config.yaml
image_size: 32
norm_position: "pre"
inner_norm: false
beta1: 0.9
lr_schedule: "cosine"
Rows from expert 12 of block 5, named by matrix and row number. Rows with one number belong to one neuron. Each number is 128 + 32 x the weight over its row's rms, rounded and kept within 0 to 255. All counts start at 0. After the name is the row's rms in percent of the matrix's.
# up: expert up (model.blocks.5.mlp.up, 16x128x128), inputs 0-127
# down: expert down (model.blocks.5.mlp.down, 16x128x128, transposed), outputs 0-127
up.95 104 [110 158  93 192 121 110 117 122 153 137 119 164 130 131 127 121 101 103 154 135  97  94 165 132  96 172  79 120  94 101 120 167 137 121 185  80 102 151 165 131  74  97 106 126 127 115 157 165 102 120 147 143 109 154 132 115 151  75 141 139 173  96 109  53 154 169 149 144  37 148 156  91 123 103  42 147 107  50 131 139 140 108 184 146  91 112 137 109 119 110 127 154 161  82 165 163 148 151  81  90 172 136  94 115 115 137  88 151 133  90  69 134 138  97 122  90  98 117 114 116 137 186  86 100 160 101 102 214]
down.95 100 [121  39  75 122  98 145 106  63 153 100 215 124 144 178 172 173 138 148 162 164 151 123 117 145 121 143 141 117 125 124 147 129 105 145  93 113 145 156 147 101 182 122 116  83 120 113 133 157 128 147 108  91 103 179 120 133 118 125 155 124 145 193 131  97  89 105  82 152 176  65  89 137  58 188 149 136 113 191 149 125 158 121  71 122 102 150 148 117  89 110 122 141 144 177 104 165 144 139  98 129 136 100 150 141 150  77 100 113 116 150 192  62 111 180 143 131 152 133 170 115 183 101 124 115 198 130 129 171]
up.96 094 [169 159  85 109 110  84 118 136 121 178 154 147  97 171  86 135 134  78 133 214 164 123 141 169 166  90 126 119 150 137 124 140 157 183 165 122 159 143  96 103 222 147 130 105 151 135 132 106 156  83 135  75 139 118 151 169 128 134 127  80 136 144 161 149 157 189 154 101 143 148 108 111 137 115 120 112 147 152 151 126 175 193 123  92 157 147 122 153  75 128 102 136 104 125  94 103  85 137  94 173  81 104  90 160 182 158 118 197 121 143  85 155 177  87 146 148  56 149 177 155 109 125  61 164 119 110 131 100]
down.96 101 [169 160  63  92 165 134  68 101  49 127  90  77 118  83 147 138 114 136 157  59 122 164 144 136 169 153 139 146 139 168  83 105 114 165 125 182  97 186 143 171  86 158 100 120 154 116 114  82 145 131 144 112 134 125  49 158 149 150 112 118 161 141  68 132  99 128 112 126 173 108 109 152 161  91 106 119 116 113 116 102 111 177 105 146  89  64  72 220 133 102 152 129 105 159  93 123 134 122 107  98 164 148 125 133  72 104 134 141 108 123 164 121 136 123 173 166 107 149 119 100 167 160 144  85 152 190 164 120]
up.97 095 [123  67 114  85 130 141 163 153 146 102 109 146 124 161 113 132 146 145 107 133 118 107  87 145 143 134 113  94 179  96 191 132 110 130 118 181 112  61 130 162 114 117  98  69  98 117  98  81 162 131  93 168 138 177 189  95 117 123  98 108 208 174  96 102  87 137 117 130 132  94 111 167  77 165  96 195  84 166 140 121  94 172 117 138  97 124 121 101 141  42  61 162 139 136  89 105 143 118 133 120 128 101 121 122  61 135 102 126 165 149 172 132 145 194 107  85 112 104 116 196 149  92 159 117 117 131 175 130]
down.97 099 [168 168 128 140 103  77 114 153 130 185 174 112 111 170  56  90 140 119  82 127  97 150 132 136 121 130 173 126 149 143 145 156 103 170 137 115 110 173 110 152 115 118 159 144 181 105 152 117 122  72 121 112 192 155 223 103 175 145 153 110 119 209 111 144  72 170 142 109 115  95 122 138 173 146 122 169 127 104 160  95 109 107 128 159  77 101 111 109 149 132 156  97  99 180 160 133 134 112  95 134  65 102 116 150 125 141 186 125 146 146 154 134 123 129 111 109 164 166  93 128  49 131 198 100 151  72 183 149]
up.98 097 [140 117 154 124 138 140  95 138 194 126 118 146 160 146 145 121 139 131  94 127 126 142 104 115  94 132  97 148 136 108 133  54 103 143 185 100  78 152 154 112 155 160 118 147 117 144 216 114  69 127 124 155 136  97 148  96 125 111 153 132 137 135 134 151 165 120 127 148 153 179 144 125 108 131  95 142 150  82 162 166 146  84 129 117  77 125 131 117 176 106 122 126 182 171 116  91  11 151 135  89 190 156  92 107 177 144 154 210 182 163 168 118 125 123 158 116  79  99 104 101 190 141 121 147 137 187  81 188]
down.98 107 [124 106 116 118 123  78 139 167 129 168 103 151 177  87 113 104 150 118 153 153 121 141 157  95 130  74 133 102  48 116 134 155 132 119 187  53 124 148  68 167 118 169  98 190 142 145 152  89 122 169 115 130 107  79 192  68 109 146 137 150 131  95 184 155 175 176 114  90 141 110 141 106 147 151  79 107 138  63  90 127 179 147 139 146 117  95  93  90 147  87 171 116 106 173 141 130 115  80 158 110 123 125 102 133 134 193  93 118 122 166 105  96  90 100  78 115  74 147 103  92 151  82 126 125 118 153 152  73]
up.99 094 [198 115 106 118 183  99 157 190 104 174 128 104 116 101 138  67 178 168 135  58 131 128 205 122 128 118 171 102 116  70 119  99  92 152  82 147 143 113 139 129 164 155 171 140 127 108 174 123 100 123 169 144 178 140 147 140 152 162 102 111 101 127 159 146  90 102 128 172 131 162 131 122 102 171 107 154 139 107 146  97  93 158 136 172 161  84  99 127 137 133 143 130 119  54 124 123 141  94 188 159 158 121  58 168 174 161 173 123 148 181 135 120 126 115 187 166 175 138 136 128 121 113  94 195 161 172 128 164]
down.99 103 [186 151 129 129 114  93  89 110  75 140 136 129 155 133 175 118 100 135 142 157 178 113  89 122 147 150 103 151 107 132  79 136 140 175 174 128 133 143 144 134 121 118 139 178 110 151  84 233 150 181 146 179  90 138  84  55  68 141 103 121  98 143 131 144 122 149 108 150 103 134 119 171 164 114  88 167 132  80 131  61  82 131 129 146  93 148 142 110 104 120 123 125  98 173 190 127  84  77 147  86  88  87 142 116 101 196 102 125  96 114  53 140 128 130 166 164  87 169 151 146  86 121 140 127 124 126 141  64]
up.100 098 [137 170 136 104 175  61 151 187 108 159 123 138 106  95 154 128 133 136  94 136 115 107 141 148  93  76 103 221 134 109 174 128  85 164 172 130 121  94 154  84 113 118 140 138 134 103 143 117 149  85 141 156 147  77 105 123 149 133 106  88 129 105 184 142  62 148  91 118 101 146 136 155 112 108 241  98 179 161 130 142 108 160 179 134 138 183 156 131 100  95 113 106 165 135 143 139 131 100 157  94 160 194 203 114  75 159 122 105 121 107 125 146 119 111 115 163 109 145  94 175 151  80 146 155 189 137 150 152]
down.100 098 [127 116 187 107 134 133 128 120 139 121 109 159 183 113  60 117 138 167 133 121 162 159 116 127 158 179 125 127 115  99 152 106 124 129 101 183 107 127  66 110 131 144  52  72 138 145  46 174 140 184 122 106 132 141  61 109 169 120 133 120 122  85 130 181 149 140 132 101 104 157 109 164 102 108 114 167 144 133 135 162  72 186 105 107 160 133 115  91 145 146 125 107  80 154 171 168 104 130 215 140 146 109 140  66 121 147 141 179 162 127  88 133 175 155 128 138 157 155  33 183 142 115 127  88 163 129 143 156]
up.101 102 [ 90 110 149  85 121 115 109 113 108 124 126 113  71 117 107 108 110  36 160 175 132 131  86 165 125 125 161 107 181 119 156  54  68 103  95 192 114 150 195  82 146 140 150 154 144  92  90 127 146 200 116  60 122  95  97 181 135 115 129 154  52 135 122 104 106  88 149 139 121 143 107 180 170 164 128 136 166  88 154 118 118 108 117 113  99 145 154 142 175  90 100 123 170 179 167 102 159 155 160 170 153 171 103 146 107 117 141 152  80 125 166  87 140 144 143 105 114 192 138 116 111  96  89  95 124 133 131  99]
down.101 105 [105 133 101 152 131 122 114  83 158 176 125 157 136 139 176 158 140  89 143 150  34 127 166 157 186  77 139 128 138 160  87 122  61 140 124 119 124  89 161 166 181 117 119 176 158 117 100 162 134 137  86 148 102 126 100 164 115 143 142 115 135  99 136 166 141 139 178 125 100 201 122  73 175 114  74 113 107 133 169 160 153 142 196 152 143 132 153 131 159 176 149 110 158 154 138  87  79 123 114 130  76 133  85 171  95  55 105 132 145  78 139 134 155 132 190 145 162 130 102 155 119 151 159 141 201 183 120 143]
up.102 093 [119 126 124 111 118 186  69 106 145 183  94 102 127  94 148 118 116  85 127  88 162 146 141 150 127  92 101  95 116 167 143  54 137 104 124 106 100 123  76 144 134 102 194 148 162  77 186 142 174  94 150 135  84  99 135 107  95  96 146  76 140 137 102 119 123 116 106 219 103  87 131 136 131 105 170  96 159 105  77 144  93 170 134 117 160  61 125 106 115 137 165 137  86 182 121 115 124 120 122  82 142 132  96 169 178  73 115 140 162 148 150 134 131 108 119 164 126 119 144 227 144 100 152 119 130  83 141  52]
down.102 098 [ 89  95 163 173 130 130 144  89 171 140 104 183 131 145  65 139  89 175 122  95  77 133 126 131  90 169 109 159 136 134  97 137  98 129 104 169 162 186 202 151 136 136  96 143 117 120 124 107 125 109 126 124 120 118 187  72 101 154  75 139 122 156 172 151 117 106 149 131  89 151 158  90  88 146 166 164 116 140  59 160 121 130 141  99 148 135 115 164 133   8 108  71 141 114 153 129 146 122  82 118 134 164 104 133  86 124  97 168 198  97 134 200 131 110  65 180 128 144 135 117  97 135 165 126 125 120 170 110]
up.103 096 [ 88 121  97 120  80 105  99 150  92  89 158 101  56  59  83 164 183 146 109  81  47 132 116  91 181 122 133 144 158 145  96 183  71  92 126 180 148 106  76 130  96 119 212 125 117 111 141 132 131 118  98 159 125 169 141 124 121 168 102 172 103 114 136  97 133 133 100  86 139 164 102 139 111 132 121  85 194 108 144  79 128 135 146 147 114 114 158 103  92 140 178 128 146  61 145 153 104 112 105  80 134 168 147 134 171  88 161 134 128 182 132 119 133  74 114 129 178 133 127  79 111 130 149 124 166  81 143  82]
down.103 096 [166 115 114 161 121 129 112 112  94 149 151 164  86  96  93 157  97 197 124 120 108 149 171 112  88 136 125 141  83 118 167 129  89  98 119 117 198 124  91 109 121 117 108 110 192  64 138 153 110 102 122 131 155 164 144  52  99 139  83 169 125 126 121 116 166 108 111 127 162  70 117 144  88 110 108  86 162 120  98  81 104 139  70 171 161 101  89  67 109  86 180 189 161 147 108 128  27 131 133 155 155 105  96 115 140  73 131  76 135 188 107 119  95  87  84 121 138 141 103 137 174 134 150 122 123 104 110 146]
up.104 091 [102 113 117 170 125 124 134 108  88 194 163  92  85 123 135 128 145 148 162 153 127 147 194 170 130 143 124 150  76  91  87  86 133 132 162 167  71  98 176 141 140 117 135 165 174 129 141 149 101 139  97 171 118 181  98 147 117  87 101 150 115 133  86 175 105  61 161  60 155 119  84  63 146 104  77 103 119 156  82 142 128 129 133 116 160 133 142 125  87 138 142 123 131 146  86 159 120 108 153 108 154 105 156 184 112 125  79 140 116 143  85 165 115  60 134  62 112 139 176 131 120  37 148 123  83  68 120 114]
down.104 101 [ 84 116 133  86 136  77 116 171 110 117  83 131 151 117  98 127 103 145 100 206 129  89 111 180 140 102 105 103 170 171 165 135 123 156  84  98  80 125 156  95 107 144 106  71 112 109 141 120 166 106 139 120 103 126 212 158  86 137  52 177 142 126 133 108 106 147 187 149 113 186  66 163  94 147 104 131  89 145 137 130 153  65  92 120 126 102 150 113  82 124 102 144 146 115  85 180 190 120 122  98 161 125 140 134 114  88 157 144  96 107 160 112 139 179  99 113  99 120 124 108  64 137 168 162  86 171 131 196]
up.105 103 [158 129 158 186 103 146 157 117 136 170 109 127 147 146 123 133 145 178 176 127 108 118  80 156  74 160 121 117 142 108 223  79 150 151 115 115 106 166 115 115  70 163 125  99 147 204 115  72 140 119  86 130  46 131 133 137 130 131 201 136 102 138 148 130  88 149 130  87 146 146 153 136 139  96 144 161  84 150 151 180 121  95 146  85 102 185 157 102 130  97  99 134 102  87 155  89 120  79 138 138 145 139 210 122 159 137 176 171 140  40 162 121 126  99 134 125 136 103  99 138 102  99 146 112 184  89 141 149]
down.105 090 [137 146 125 142 163 110 185 158  96 157 135 177 133 148 148 169 186 172 182  74 182  90 152 166 131 132 145 136 120 126 114 118 129 124  88 195 140 112 101 126 111 100 158 167  80  87 135 126 129 131 144 159 100 135 151 136 125 138  82 190 160 120  80 130  88  81 141 151  83 100  93  80 108 157 118  89 159 170  96 125 141  32 160  89 130 140  92 136 183 104 172 128 131 110  60 154 141 113 145 130 133 122  96 138 138 119 141 135 106 100 190 146 162 165  91 183 178 123 125 130 152 120 150 151 125 120 236 114]
up.106 099 [163 131 140 107  84 129 121 155 132 141 133 149 139 176  75  99 103 163 122 129 149 121 184 101 108 160 101  92 145 128 124  96 180  97 203 134 120 108 123 144 149 111 123 101 160 128  95 132 145  69  72  95 142 137 147  44 110 105 151 106 133  68 201 152  97 163 105 139 158 119 117 138 130  98 167 146 137 128 119 148 133 118 171 105 156  91 101 145 108 124 137  49 140 148 105 202 126 103 107 120 135 126 137 142  54 119  58 105 197 108  79 116 107 120 157 176  71 111 137  80 139 153  72 204 146 103 125  90]
down.106 108 [133 121 111  95 144 108 142 190  62 144 125  75  94  85 135 143 157  67 168 160 141 141 105 148  91 134 151 152 146 157  67 163 103 142 126 123 173 115 124 145 136 119  86 109 121 145 115 165 202 180 159 121 168 122 133 121 144 187 129 150 107  85 151 102 179 146 109 137 157 141  55 156 152 143 149 101 129 149 112 168  28 128 139 134 168  97  66 164 139 114 166 170 151 112 164 119 174 103 133  82 113 149 127 196 122 161 101  89 116 119 150 121  94 185 136  98 165 177 148  98 118 176 167 104 137 105  73 134]
up.107 095 [102 151 139  93 163 165 127 147  52 125 107 141 120 128 163 129 139  79 135 131 169 125 190 161 159 117 142  96 111  89 114  96 141 125 157 154 119 143  63 177 140 127 159 102 147 131 137 100 104 114 119 127  72 159 198 119 120 143 167  62 157 107 115 119 130  56 133 144 127 107 126 159 110 192 133 169 184 183  97  73 144  97 116 156 129 129 133 146 109 171 139 102 121 170  86  78 128 166 175  97  76 118  87 102 132 145 154  71 145 204 118 108  80  57 146 149 102 144 155 141  85 140 185 151 125  91 165 154]
down.107 095 [ 67 114 120 138 116 125  92 140  86 148 117 178 160 140 160 106 121 167 174 125 109  98  96 121 165 100  92 133 108 106 115  93 161 172 101 113 131 128 177 113 182 128 118 134 129 180 140 127 110 112  40 147 159 130 105 108 112 167  74  81  71 161 118 121  93  88 112 146 187 172  92 146 123 161 188 138  92 164 155 100  69 144 175 160 140 149 146  96 171 130 154  87 122 118 118  81 150 160  97 110 107 167 139 184 171 173 156  49  96  87  92 169 104 162 126 158 124 145 139 133  63 113 137 151  98  83 126  93]